config = dict(
    model='multi-label audio tagger',
    time_shift_ms=50,
    input='waveform_16khz',
    depths=[10],
    wave_channels=128,
    wave_strides=[5, 2, 2, 2, 2, 2],
    widths=[192],
    num_labels=29,
    init='trunc_normal_002',
    optimizer='adamw',
    lr=0.0024,
    beta1=0.9,
    eps=1e-08,
    batch_size=64,
)
Rows from block 6 of a small multi-label audio tagger, named by matrix and row number. Rows with one number belong to one channel. Each number is 500 + 25 x the weight over its row's rms, rounded and kept within 0 to 999. All counts start at 0. Numbers have three digits each.
After each channel's rows are labels from the 100 clips, of 14976, where the channel reaches its largest size: "top examples" is what is common among them. Only what is clearly more common there than usual is listed. The data: notes from a synthesiser with random patches.
# filt: filter width-3 conv, dilation 2 (model.blocks.6.filt.weight, 192x192x3, each kernel summed), inputs 96-191
# gate: gate width-3 conv, dilation 2 (model.blocks.6.gate.weight, 192x192x3, each kernel summed), inputs 96-191
# out: residual pointwise conv (model.blocks.6.out.weight, 192x192x1, transposed), outputs 96-191

filt.89:466554488477481480532481478475501509480556508477521461491489473505532492463487470481508502543483497510514497492484476517543480438490531508487501503481492508476493503553471522500479521528497534487479501504483504496503476510497528473459474530552528483543517518524478452458510511506465465477
gate.89:493461463497518505557493451502550496513488502486556523496469473488494477471493488473516507509459443508544509491488502527489466497506488489455481457466459486484479504497479500519473528468493499481487504515456509531538459520517466480474508506494513515492511494535452477486524509534470466524
out.89:485467511485490533496504479529469516480505502464492479493539491485505501506505499494474511459508526508508531496525485505467486474507491466549471479476461537482491489543490576526506537474549492477463460481500473456478527518538482490509488494493481503497459474479515521473481463470520514528
top examples: text has "pass"; filter wobble

filt.68:488488490445509514511477477537523497546511463470531473519449445497493491501545495459526482447510481492518504486480474509512491510491512507459481480486467526536464505500491479492465520512516525507499436510489528509457511479546492509515451525530472506537530516526506500506522473507459484518
gate.68:503469470517531551538518450503538507493512505504545503474492507495500483492464495467484501484475481490525548492497520520467464514499568474505475488472497513524511489498480511540494557486503475476469465532454499502530479538529483498450528500519521537483513477539477483491484485521488481496
out.68:483480510511526500533530499465497485457556496483488502445490498516532510465490473529489506526493519537534498525520470478507505497493510517461528521526495543465516517541480531462489520508511509518482531499481514502476551505489513505541511534516519473534555527483516479487488493523527472511
top examples: pluck; high-pass; oscillator: triangle

filt.70:485487508463522486497481509527497494508502520471507484512510459484512565514528497524524496496523476506500506499478499488517503454549500504491501490512500496527507504494487478493470502504496541497496510487504530508488518529508535514498464508503490491506490518508502530452561501488508494508
gate.70:490494486469507511505454485461511534493479496482513484538477491471517504507514533479513499477441486487529485487523491513549489500522496497483475493498484511483469502518499477493450494503491495526492479505484507521510480488485490486452470481515521493531458503501484445501504495529466420535
out.70:465535514444531572450484527536485476531487511503480508522509468500563473499513509523503519502509494459485501507519514464534538484483482516511502479488524505504473520500490492488540499472481503499455496493486451540504514512495535526524556504492505518465533531507492509483526521522468499490
top examples: echo

filt.6:493486472537581506493514482465512500536480467496512494482532477507513507467437480503532509495506503512491509478516501510531490535453535480485503496495488518536504503503491479507486520493506512520508507507484499541494505484538420527496506499486545550491522538532495495559523472507495494509
gate.6:503496499491512481533500471479512479498512522481514479497494475501468500541525520487517507489502508464518516477446523524475473507494479454500472503460501520466496494448519524523496508515558483504444518492481510497516488496526529479470518522529464529541466463519511479463510473523503459504
out.6:479475470534454513470489493473512505493513489488486511483496504493497522464461487486496471462482444511550483555414469468533514496530499501477516467492490512524517520519496468500499510463469516482507485513523518512470470534486500487528494486500431426475508542484478480498508512494488476486
top examples: filter wobble

filt.167:502467467525501482543473449465523500496514486487545467482491481503520468455458489465479496482472473488513508479484489529491478481459512497470488465485476493469472478537481507512501555486474508492489506524436484501516462475520474491466484491538553505500503507531448473524496491512454487502
gate.167:491493461514514472520486474483541493524515523467545510519443472456471500468516494477537532486500454489554531494485496521495461510502502473460454456467462501484491497500479503533495528466510510486507466534463523515530483526516506480494500509492479510531520467520459480495542530543457491529
out.167:523526503475506539477486497574476531546503474502484522490478479515508492523494472518515497505528499529484445504498497496501549505529463504535506488491482461495477523474501516473449459512490459466495528470514470495506467486514462547524529492479487479474502512528509500499521479523478476459
top examples: pad

filt.128:518493515563519481461519538455467489490473491498467507530528533497493526500465494530474486511523540504491487532496505487501541512509480551537516532507537483499521507510513481470546485518476498504547517509541493476461527491445498523568501497507526483484479521448535536516497499462522527463
gate.128:521483491528539489519485453511549525531490499470534518540495504490485519502488495475530517523509456491570523473510496553475479506494551492469462463479455495505492473501451485527533544473519492490509484503454505526554489511484496496497495501480525529499483459516469507490521540530489501527
out.128:521485491575526475497518510499576521484508508494514534531466558502493571514489492529472507488470509532557502482531505499485547495531529549492525525508496494477543468487485503508529492523489541515554501506505515498531517496506516547559527489494510483508510498464514553485507522500511510501
top examples: gate

filt.77:521538486627509538502542494515529503475517525493516521491502527493493498519496517507497494547484502475509515476497511507485483477509545493506499511512496508511500478536532504506587500518483483516526496508497526513515482546458533498535531487517507534493510507504510481502494485497509511482
gate.77:489473456508520490557483446492552495511507510491574499499460477489487480485504498457524511487487481501542519484493502518490460495498516482475485475466479501485479497496478508522486537479510504485471464512434513517543474514524478485450482507498493521507505477547450470468508505528449476514
out.77:499516487515441472513514490486482459495518511473492503517432535503509506434503473504513499553509518498513504492488509517522471500524504511495487519491495490503498460469487533520515482489505543490508486532503498512480515505490500489537483518460484502503586501458481512496517487490504505486
top examples: echo; square

filt.157:482502499531482495490524523516469507471498511526475512468513503510507494468478470530467499519500526528478459533516487462523520502500548500526530530520522506488551523520522505479507469519460512513464536479522441481467518477537492495515524514516515459512543549480500465493462523478508494477
gate.157:500483462502544498545482459470538478532530533472543494512478482496483496483500486473522524504476466493535533479473515524491469504482526488469474464467466497509490496485466479526475547473494500461494480507456529522529480494534494485463483533510534532529503489532456477495529510530472493511
out.157:517495521457480483495467495514493489496526494542546483528495487510515529480516509453493508477486483500461509498480494482528488467525521523477486462520473472495467499518492494473436511497475516495482461455461548477519471490538492488451426474463482481508543446509467488526482487500465507514
top examples: text has "pass"; filter opening; resonance

filt.155:539496519447488547488474523543495542502479468499481529496477501502490496521530496467530480480542505504507481506531493488473513513550467508514504510514513517505498508459492475488494488501507503503494454500516521463485514513497482510489483506514443493479501458483525517467506507489483539489
gate.155:508507463485504500527483472511576508515508514503562501525473483473478484480530498461537508504472451501561534479512503526468462504511518472474478466473475506496490469492497515530470526455516486472491481512466512518544476538512496484445481486457507535513490458522465497527526512525484504521
out.155:503533500509529515507481514530550498560499497512528453495543525475497461510515518499522501485472493519454438502502463532499494481484480521476467495517511502553528517513531508487478480519492493508538524482508528517510509447479533511484478492463554501485480485540505519530529460498462462506
top examples: swell

filt.124:473501518505493491479522522508479511498483505497489509482530465495503527509513525519485495408507476513478499503503501506502515502537494478485481484511494498485494506549466506501448511497502538482480462516502468486517499501558488502531468514493496480513506539491473472507502509503480532510
gate.124:482478450504518493547489438487554506517514514484556496507481480487480485485500494481515516496493478503542518476480506517481461516484514487477483476466472493477482492511485495527477540473496510476476489527431511525529469514512488476465487506510521525507513500553442476509516508539457472503
out.124:519437551475552519517480488490505507543455498523496516531474510494509524515506520477485479516484482485507502483492500494492533498498483525476515478507488471513470516456495461463490471525483459507540477462491513520502479495510499511517446498503518493485499487483516529511480487491492477532
top examples: echo; bass register; triangle

filt.13:517557504481476498498516504543497505520511499509512503475491459495491498479487501468546499533524472539501516525511491507437496450476511526496483503497511521519531513483493567495537502502487501499483503497507482494500498483487524480467504518506483495510559451426510525448490508479519533509
gate.13:498501460480498522548470477450515450504490508513534507538471474510522493467461480463536513524454459516516494492488513540493493479476486503475502469481484479495479492518466509506493506478481494495528505490481498564508489504484450480413476535507511517506528466549461475477500504512496502499
out.13:466531479502502489520523510518521541490507477524539504484514531451459428482553515494523488526494472520470472482530513503468542564507492539494500493514472466502502448498532519492485510470521537499514516561544484523502466479521478503492485478485512509466514494472484492543485474466501527478
top examples: filter wobble; triangle; filter: low-pass

filt.7:504507480556507489530547469467542499475520534478532483481502525478490495479481504471474516555461473501540535473496484541495470514465530490476481495479482523497516489508524532527527527481500497511493552500473468499529466476487511476477543485499567509536506486478486489522467528535537468534
gate.7:494503463489535498539490452518551530511544515475562497500463481494476489500515477448513514481484466504532533472486495526472455496483528481457459471454460493501504477503491508538488536496518486467492480510456526519533455525514504475450496508533511520519495476528463492490524514539460477515
out.7:508500508488481467527490453488464524482528472504496484463506481522521502508482476494506443484496479511459482507519488486482564483509486561475531465512468457451521507500485532461496486529484487479466522491464477483505450495512475523465483497521508481471524487521486479502522511473495477469
top examples: swell; filter: band-pass; inharmonic FM

filt.171:518535513555518447484495484465490530466504481486499470506519517499508549507435478518468504535488507502512497503521490517504494444486514507499506503502501497461486499540525516494570513513491398488512543490483461495525488515436478492512532471519563484488470518503499514490488508503515482499
gate.171:500475456495529503548483456492553494514535517480555485488485493501492472471505489456515504487484466485538529466497509530483459493491519481465486461465469497501467489521484508532478549491520506489483466499447529528545472501501482469465477512513512521516502465545448475501516500538454496526
out.171:472514515502538514527501507490515485503510478469518487489548464542524555502489499530527497489539515507487475525525499481515478468474470506512482466522527486520528470476510487489502517478522436472498580456435487506504556529500499473480495501481527504462515486533516552476515500528511516485
top examples: swell; triangle

filt.125:543509535503483491457509542526479535479464480543461502512509516501524534498495520538469469519537472497471478520540472477496543485540493536482498507550505473491496499488511475462513465526473497528515532485538483473468524488484504537535472478511522463490517496459509546502511503466533527490
gate.125:498493462493512521545497442487551500502508527498558500498449482488500484471492483467502492502478449516533517489498504544496467500496524492453500459462451494486497464503484499528487537485482484488484483512454503537537458513503494473464509508501519517527535490541431482492502527519467491518
out.125:526467466503518550539496522545464480566465496483513489485568532506507508489517494495519491482512542537492452501518512510527520496532453487517464496497512521541504486507508527507525496491516533506553495484508498524473525513536484554506460522480489520488489480551508518480518459483469513465
top examples: triangle

filt.169:504497527531485531463538526509465519459467487518469529520506523490495532532509504533484473511537528531474473540516492472493533527538473522530530546512527526469498513496542466475540470491494518515508490483535482513473515556459490527524538476490487475474528518479536560506466502470530517491
gate.169:505484488522538472518482476477542530505498510463535485517491515523485512533534507480499510467478512468563518463482532545498466511499532464470481485473478513481477486501497466523500530486530498497519483488467543507545471534478509474492511480517503526515477483525491497497522525530472498536
out.169:494474506570531498517500497504515466527486497510531498505511534513506523525485517495500509529509522490516516504542510498508451540535520498523468491518544489531496448513521487523557538462525483508558523482480509513505558517525506498498487515461509548508454468532487501518502508493513524469
top examples: gate

filt.29:515477483484480548485531557494489478513455512526482564514508474477499536461525502512531531488521491512515476542519517487506522515531493488503534522513507517527514546488483475488494471465498504546538482468568474524481545497524496499508496529473463481531494492485507525498491509498521516522
gate.29:478465476519506529544490468463540483516508520471547513520469481502473497497525513466514516483506502534537526463477552518463451520495482467486479449476486488482489484499497491528518519451523525484519476513450510530518498539486498462473491493481487537478555451518484501487507506535481495526
out.29:502512461530478473515498516511505494496531494476541483517557498503468473480538520485505502498515540512453525493491525476478467516458495500532532531516555500494494495535534528473559550489498480496507507508469485502471491496517518485514522489513514531519541517483517495481517494499460515454
top examples: pad; notch

filt.145:486461463498477486528509462488509466498509522488527482479534509494499483480478494438484504472513500511498566445455507500498471507478532483491489508463488515505478497527481543533518530468493509475466434506483494508482477520520490477463452554516465543513500535506486477518487472519460488500
gate.145:512478460517521499535490454485543508509520518496550506509457489509485500474496475476510510477476453490535518469506512545485450501514534501460472455476463479488491467497469501538488535477500511482502480506449512533544482507503469490469491501511514533507503470527452488501531495527465477519
out.145:505459542568549512493504507527501488470497512486515477505502541521516550481488495525469523526478491498508484505491441521534525501497506468494484511480509515469505529556532520505505498512487510494571549456521499484517498498542506534511476474471501487511482506558496471534486499482547462481
top examples: pluck; triangle; filter closing

filt.22:489495465506539530544477452475549519524533512479556481516484484498484495497498490461522515470476475519527500491493490515519463504460518508462485469468469487519507503501480495515476532499489487483494485519455533533537465492523506490456480477513546495513508506548459481523522520536456452513
gate.22:491498469513512487559493452470543483502526529463540497515465495484491497499503492467516527504481485488559537469466505536485452506482520456468478482457467501486484500501486505531489548475517519475482471481448517510533466505506508443467508522517485528528511471540470477469503525547476511504
out.22:517520522489501490481485523497502484475509481500498460493474520549500480485488492486466507537481507514534474486466468537434548483494457513477518512502519484465489528493516494455472519477456557501471500495487502492492475535461505514509478473481491457466519495497502506488480508504481451455
top examples: pluck; triangle; filter wobble

filt.64:567478498530509504495531486510530538525516515487514487458535548490457520480505499476460498460513484495516534491519487498460489530501554510500490508489497513551534484514500530517552524496496478490514467518504515463511486511486532502512482496505511526517482496471496552535497519477489545492
gate.64:489455456489528517544482455498538493521513517496548522529497501490496495483505494468512513484476471510524519477488516533484468503503516464470479448461479469497490479513454497536476540475504477460501482503453513538530476530530487486448483519485512528495518494563433489500499510540479484521
out.64:442557506494495512492554523496493525477554498521475518493492453460487489491502472523523509556457468536492499546557491452504510471479506503487535517504454496447514454513501529516472498504517449492503523494485460501508481509507491475475507494512497489503520514497486467478540533526537457500
top examples: swell; triangle

filt.143:478482468491515491524468476488540511503529508473542508532486449502479505491519492473531525474492480515554504481496517529489452481481499464473481466471474501462481494510483498536480541480515516492492477483450490527537477512540488477504473499499469487513528476528484472465526520531488453535
gate.143:499513454527529499535521466520537487525484514478548505488482507469480477511507512475496481511466478463517544477501528531452470513509553485475477488476476487506488460549516502524490532485494474480518506540461525508525464538524502498462517499497554556474486497525471474524517473536480494500
out.143:480472493537516479495495508469527483529500501465476523539511499504509465504511503480542549498460494519531523501447538502479498518435463464544517505447510482513532507498505531513503517465487492503529484494499464525488478478532487469508539492512468484476518515491522474476479528517510472516
top examples: pluck; drive; filter closing

filt.17:465523486475527493501473492501505489505516508475520491546481435506531497538496500494512503453483500545489483508495505489496491479474457524502494480484502492495513477507534497504463510495465523465526494476494505561482479516525493512482480468503491494482570526530496501501516494511475481499
gate.17:450461457499502483529460464474542486501516505495549456516461467525506454480512490459500530500483485512550539475497518509492465509474522452479478473470491519498493480492505486535481536458515516495505469511455516498508489537509500474471489489497495539518470492528483458513510514540478494522
out.17:518502525494531491534522501549522521547495529486448549494514484477472523517523518522572496505535489472514465543483519495472558507468484519493509477507510466563517554416505470496500511502462493487477521519517502525508460463506526509535534512513519502468484486498497543480538531548498493521
top examples: notch; harmonic FM

filt.83:517510533543543500479525522446473489479481480489466505483523510478503514504441501534492503532481511506489480536515502499524527495449505544509525505510513505501530512514525497474523479526487462520523556535522476506490516464460496519528566480489550492491492503477525517524497524468566491510
gate.83:491471435513518485543497446483551496502502510488549507509454482488492469469492489477514515490483454487541521479486512531501465507470534474452483472454458512476468486488477496522475549461521500492464474511451504526528478494512470472471499505505493520511488488526462475503498507548488476523
out.83:456571517458508516459468520549415486541484479529489478477486454481513458516480498501550523541496510512459484523496536474509500479502489540498486463515529505493497509514509507491457460526504520507469554524483496516520528476500469520468509473477516519488518496522511480524506478512498461499
top examples: swell; inharmonic FM

filt.18:529477484508500434504456506518519483529474502534520499508499474515494513463531521512514495492552491486496480510499502472505506491532502526488485463553506473520479513477483443472485520486472520508493479506471497504498526486527477535555431482475516485488507487541454522507532506516450522497
gate.18:467533472463474489489454492491510487514482488497527460505471471491481474501503510476501507498484497492563516498471494525500476496467537474489486506497488528486516506505512474501494514482473495502505507511474495480511478488467506482433484469459543530498497486531496509552487480494463482490
out.18:498497496519488487480468537498552536520523506494489500492559502494470518488514499480508553480503507533523464526469495496500547502468476535486484474470520490532536570489532499498480486518458500499523519510551489480490466471487515479533516481527499427514471480491499524512515510544486493486
top examples: filter wobble; low-pass

filt.109:514516524534484470469547522509474533474477485508479506463544526502494486517464510539473509540476512495479477524515491470507527515468509521516509533525515515494533514515537536474498472523490454529473560501524450480503513484483514508520538467496560480506474536451532516525478513475553497489
gate.109:475483459493520493541460461469544480523533533487547487519471467496494510477526482467530522480514472515544528475478520529485466488484491493466472462466468478501509472481480493531474537462508490467507475513455516520520483511513502469468491514482512520499514469543450510498526514533456514529
out.109:516464511465487558548521491536511521493489477523487533503516520504510499476515491481477466516475481487557540523502466502531500496530543532484498490508480495543487535504494508495489521510501489495522474506492517499519479514486511504523499508539517457492509507483495526510461481481539530540
top examples: swell; filter wobble

filt.190:504538526431467489475471525528473445501466509513467488511474494502508518510493524512496483483526497485475506511490502485511514458535494534505496512521501511473487501439446448488487468509483545520497511496547515488469517476472497500469436510485472489496450503508497547474499461485501537502
gate.190:493492446507510511555486455499543490510534526490562510499460482496490470466501489456524520504480477519544511506482501519498461481489505481470485471460477499483497505495476514529506530470495502470477477496450508523538472499518496462452493518497496509516539474539439482496503539523450486511
out.190:484503528484519493506505460507494474497504506461503504524474486505523550556496479536506492485516470489505523496462496492501506452515523492535475481522504505533480468463486492501511520519525467504511485467474539501548528516493521495500496525539469500523453498533501533470510502475498535530
top examples: filter wobble; triangle; filter: band-pass

filt.86:506503477490537514543492449475544500490528527496550503540479517508508497513496497466501501482476481488537530474495508532531455503461520485501510493473492501484484465491469486532482538491505476488485448486449531521535480508531530487452509510533526524530492490555470484505489513521476497508
gate.86:474486479468517449522470475515536516514505488507534490490460427523507495514543501489519512462488463483554527487509527522478470502520505472453455453484464494457494468485492488528470549471539493495460503521447504496547499511533497472468533488515501521528488472507479471482528498545490508524
out.86:509488498550480463547522495487465473444495533526522488448500511485496465510508518500469498545494490478497501529505509467499503470518527520512487500522545516466491472503549482497516521501490473494463528535519515472502490521493527511494516503500499485526461539497516443515452521487539502502
top examples: filter wobble; envelope: pad; triangle

filt.162:464507478480541502497442486510510533541509470478515473497477425502531484485473467483553539456527493527490474507535511492511488515432488527496495468487490479492492493477488476510490520487489483484471514489484484516507498433538462506502500477512530470477546486508466492501509513522467484503
gate.162:494434465525542505529508452474527527516496530484533515522482496468472481507520507493503544479501463494544526473485523520496476518467523456473475478456476487477480504478456498537498533471521500476479464542468503530537480493523498478496479525518517522506462502512464497505484526529474492544
out.162:498510477484497520522509496506470496487493506496507485429509475502529405467513473480471493512524477510485460513478477510501499540471522458519510500476498532530490476506529507497502516459528492474439524496514472480475510500505490477481509511489505502518505497504506432530451501482505515484
top examples: gate

filt.76:530486483512504494520488470517530520516506488482539491502476512500461449505512491453523503477510495485539513486521506510464480498477514466497503488486497500494477492494467546520538528491514486496483429496460531493541496515471478479475503500493441512498485396500480499494507499503490512495
gate.76:493482467508530484546475450473539519512525487479554474507489500496499472495497493461511523485468483494538529476469509531500456468455515486472481462459473492488472488505471514534475542479519503463480468520444514513547464484499472476469492502514546520514503488525456469494507490539459472517
out.76:531534481506498512559477519508529484515495502511495511497492524518481493462500479478531528566506508507526512489519524522460490509483490525509504489471510455512509514500513479516539501479491534485514539525505509525552534459480506455524511527507496526498492459426473515475476517525491514484
top examples: pad; triangle

filt.57:513502488469504513533509474517516490523489510499528499484523505466489484478490481486491465508496475498523568484491501522458496468483535546483488492489487497533511474478466499510481526497490498480459531532497531513500505521473517490459490530518508554509485493483492542484499468500516512499
gate.57:484485468518516486534463469480534511504534496486534488525473505493510486474503496464512517475470478485541511480517516542499452500473532487474495455487470463484480474531439481538480543485499521482509472519452525513542465504507478479448497496519503509477526469523449485486520499548451479527
out.57:514509495530517525458469485490462501513452497486510450518436509460508545510481505524500499552455446480487520461492456528538469471464520475469474529522490500477482500503516501488492466514495491530528512490480517490537494496496485549467466441490511514483438495480495487530506476441488431500
top examples: triangle; pluck; echo

filt.172:485480469510510489533478454484546506519527512482535496506457475507478447485520493474521537490490485480544520463489502530469440521488509465480473459459476505484483497475491510554500576480532506468489474514447520507529482477533510467510500508495495527534511474525456468517530518550481499504
gate.172:525510472519496510537497465496526529489532518475523476509483518518490521484492497474484515513466494477551508478508496532534468482490557478501495504485490496476492516481444489524529522492477542496495469496470515486525452509502530478470512505546514490530507472504457486470477531513450501486
out.172:488487498479495515517508490537480500494508484470481483429509469521518414481512467500467490464528503522477481532494479492469486493462470461524504499475499530512533490496522520511497524464515514473449521487512467467461509492507503466508514523505508501517498477495524475494452484505489523480
top examples: gate

filt.142:530502546512505500475512534549466528491486472517457492483529539509493537513504502523485464516513508505479486511552482480523530525549512524522509539542527494521535503500517502476518473537499521533520534504542505485473515498495509525517522508508511486494512517434545515509503486465514528475
gate.142:539464479511538484543489455469546524502496509501528511503494525502488480504501510488494499475483450457537523464484516535510474530493514505460490470499461456498465489494454454518472548506484514500469460513460537524540458517487492502471508501544505520481478480516453485496511512539475478521
out.142:493506504510472503517478504445468496497513515521501530511475549524509502503509518487507511496457504523565468502475541518498514509499501481533534513476533496512534545530522495494483493491480494505525478491558481514511473494510543478494534467495491494495516478485490510524469478496519507536
top examples: swell; inharmonic FM

filt.23:508509460482515517546502451506542520499535529495552521490464474496489488504506495462527508481496473485526529487510501530472457507508520483470492467457475483480490487497473516536484527480511493468466458522461515522540456511515491474438488510529489534506505462536460463471500525533449487520
gate.23:469476460537512516532502457500535482507523527476531490481534519511509484477502481494493508514463492512523511489440498517510478490524511487472495480466485493505504501522489509522481542492497548463502523505467498521509478500525510494488505516495532510516534522543470440517516475529484456489
out.23:507473519492486481494489465444497523494505494491500514509473498482527555519485503480494472476508469483556488513486490506535564508468520539485479470486459502483482467513481481496478490505509505512449487499496539514487517486512492508526496473534439447520457465516495520523488551460535492533
top examples: filter opening

filt.178:480451466523503473549461462478526464494513532488551488513490482504513489496506474487497512494483496522513499495449515509502479474520472488483494480469495469457498499500468488511463512480494549468489474506454516523522483528506483487479454506501496502492531507554451474470505502525448508488
gate.178:479475473508516502541477456475542500515513503446538476515468489487487468497520511459519526488470478494555518467477510535492450519459502457469459466461472511484479495489490500529481533468527503491483472502443515519532477495500503467469500510493490514524494463530477474506507504536485487531
out.178:507507512498500511488512480546512503491536536535539514441450452502489448487508514480500504515517483490444526559532482492463474506489508515498502443510508469492537494482472498530480525489491475456450551497512467478499513469542514509448483501464548488515560486480444504544477497478501509495
top examples: pluck; drive; triangle

filt.90:498478524499492496478501540477472464499468494502468511500500493511507517469527494554514496522474526508472492527484506458512537496505461506537527503524540498531526535503510479474477470494490508504561560494550517487453552471486507506535501503461529476473481522464527528511500505447552519496
gate.90:508494474492514511540494466478534505516501514504534496514435471469485512488515512450519514474484458468545532478505507553486462503498541471472485473486457510520468497504473488533493529486490500505511463502467520526537487492503508476441463523496529537539473440519467492500509526526472509534
out.90:511479508517489463514495503513540547480531533496556508468514503512441490513533518524501506490508487523497505548460482486481502523509476480496485499518554463524536530493533490489498542486481511477497475531490524484512444516508535465551484501520533502497498523467485520512531543527449507467
top examples: high-pass; ring modulation

filt.53:497531536464491474464502536516448485487488489519454496535502504503531495515491513536478483520518497481467461505551489481553535502529471515511506521555508505471471495499500456471494462535494474534536493491546512491465519521468495534530465506511501491496480550522529504512501476473507514506
gate.53:482464471501514473537471457486530490502525517513543492527450480514491505508508477466516520480497472502533522483493524520481467502503498470468468464470467485477481464495492489526493533479526473476501476461463536523526482539513479471463482495501487521495480476556473476486518490533468476506
out.53:518456504481511502466522508496516537499463469526494546477463519464470448504507547515507498495488524430513509477564500479455506566503501499474512504548470520495464548452501461498475534487509505510486510512506484490493500510509467534496498492513469515466471481484537492534500513511497489542
top examples: filter wobble; pad; oscillator: square

filt.112:512522537543476514457522551477464487489462482509447501507523529499520511510506519527481493514507496496485478521509484484523539510510487528503511518537515510519512513515535476464516463503473518531540511509559483485459512496470524523551520475484493475504498523461553520530493511469546517494
gate.112:485479451512524519550473456491543508515508487447548490529488489488523498477503487457517523487509482503539508458497515531513457500482508458466478469459468511493466498492483486534495544461510477499482465485454507530537464512536468470472482506495504527507503467548459470500497511542466475531
out.112:506511482514505483489535477514450517483518553488511527462466511485522490546507496541498541484513526477544540524475505507491476472497537462548496543453562532452502523500503571537485541518513516462495487529482513477524496528498531496513552497541470522506472526479547486465500498492509491497
top examples: triangle; filter closing

filt.55:519525505547533507488496504452492495474535473494491475487488495506518507504454490511479496497461510504500493503502492510501516429471491504503525503511514515485496508561508482492495492520490459532553527490512467496502500483484495466489535483550572479492512534507509497508488493509523490501
gate.55:468486460511496487557471446498538521502526513489555490490461473493486467487508492459518522501489482510548511492481501516499459504472516472468483471467475493468488501499494509533492547484505503466464485509425487511544470503524487464483491505512500507510508492545444457499504526543443479506
out.55:533493511487493504481510507547498533504495504529506531466498505496481557536490519492521522473529461490489517521512489502522502479507523505495479469491491487512509567446493492491514497515496504500449479481523513504522481503517526531516514509515462482484472477504488546454491516504490546522
top examples: pad; narrow pulse

filt.43:514502524534469504476549548449456494467510496501461480477527538498513533477463489508472497511479527509495498515518486501488536501502511502523521537512527521514538510566526542479541506503490471514545538494552457480470512512481516496499527498502515493513490510443540516516472491469543499477
gate.43:494483466517522497566500449482546485501498515494546485503491489477493490470510501484494498506475468487565538468464492547485458488496520475470471483479471512473487485490480497526478539490495507517493495519466508517530484529486500473470493526513509520543475482530472484486509511517491469530
out.43:553498483449511546492509529512539534530483508516524510528530518484486520496516500512496518451504491487506514516527479532526495484535536483511502516537496487531515481464462511525506508514485494495559467543551499498542510485512527525496488502487517510492467499529470543504529523508463544500
top examples: filter opening; pluck; filter: high-pass

filt.122:507511509485480482475501533502478499489486528500476544494483492516478501533491502533520534487532532534474472542499526467487532485495465515536526516488530486490542517438506531490499456513511498480466487490555492495498512486478508492517526509491437470481520462452508542468485503482520519480
gate.122:475513471458536516533463476494522469515519528506538514513445452510514505509513497465523510510490498520518517493488533532487465488473505446489497458473485477488510484494481492535481527478495510481497488486462506533525483513513500463449491527508478523512541449566461489472518521540474494514
out.122:486493504467529475531508547526528536481526449547526494483504542515495469488489470486502526486492513505494524491556544488515473553534512511505500503495476522498509454498481528566460508532540500519481474526502498518534501488522460505458526516481489574502473485498513485534505463466525547513
top examples: filter wobble; filter: low-pass; triangle

filt.151:517498470531465498524523478491518498477521501493514495425498505500472452437470476478477498518478504497498512514511486515465477536473514502498499506481494530475533489534524584513539529481504452491485527503490459496500482500511480484493526510478513518509582490495484496564476501489519513483
gate.151:500471459498526506548489445497557501535521508478555491499470477489484479485486507470531518495480485498554530483480501529482458484480529493480481470451473512507487497492486515536486538476512514476469463516447514530546483512520490467465483504497506527517515484541464485498518524533484496527
out.151:509496535482468540516501473512482445475532527486502479475488484518504517531500520469484527524554527505472538452532503473505486455523487459540488518506525521445500511481481536519539473516516492511481507467488486493509542520529520479495482529464460511524441460566489473479497511500490522483
top examples: triangle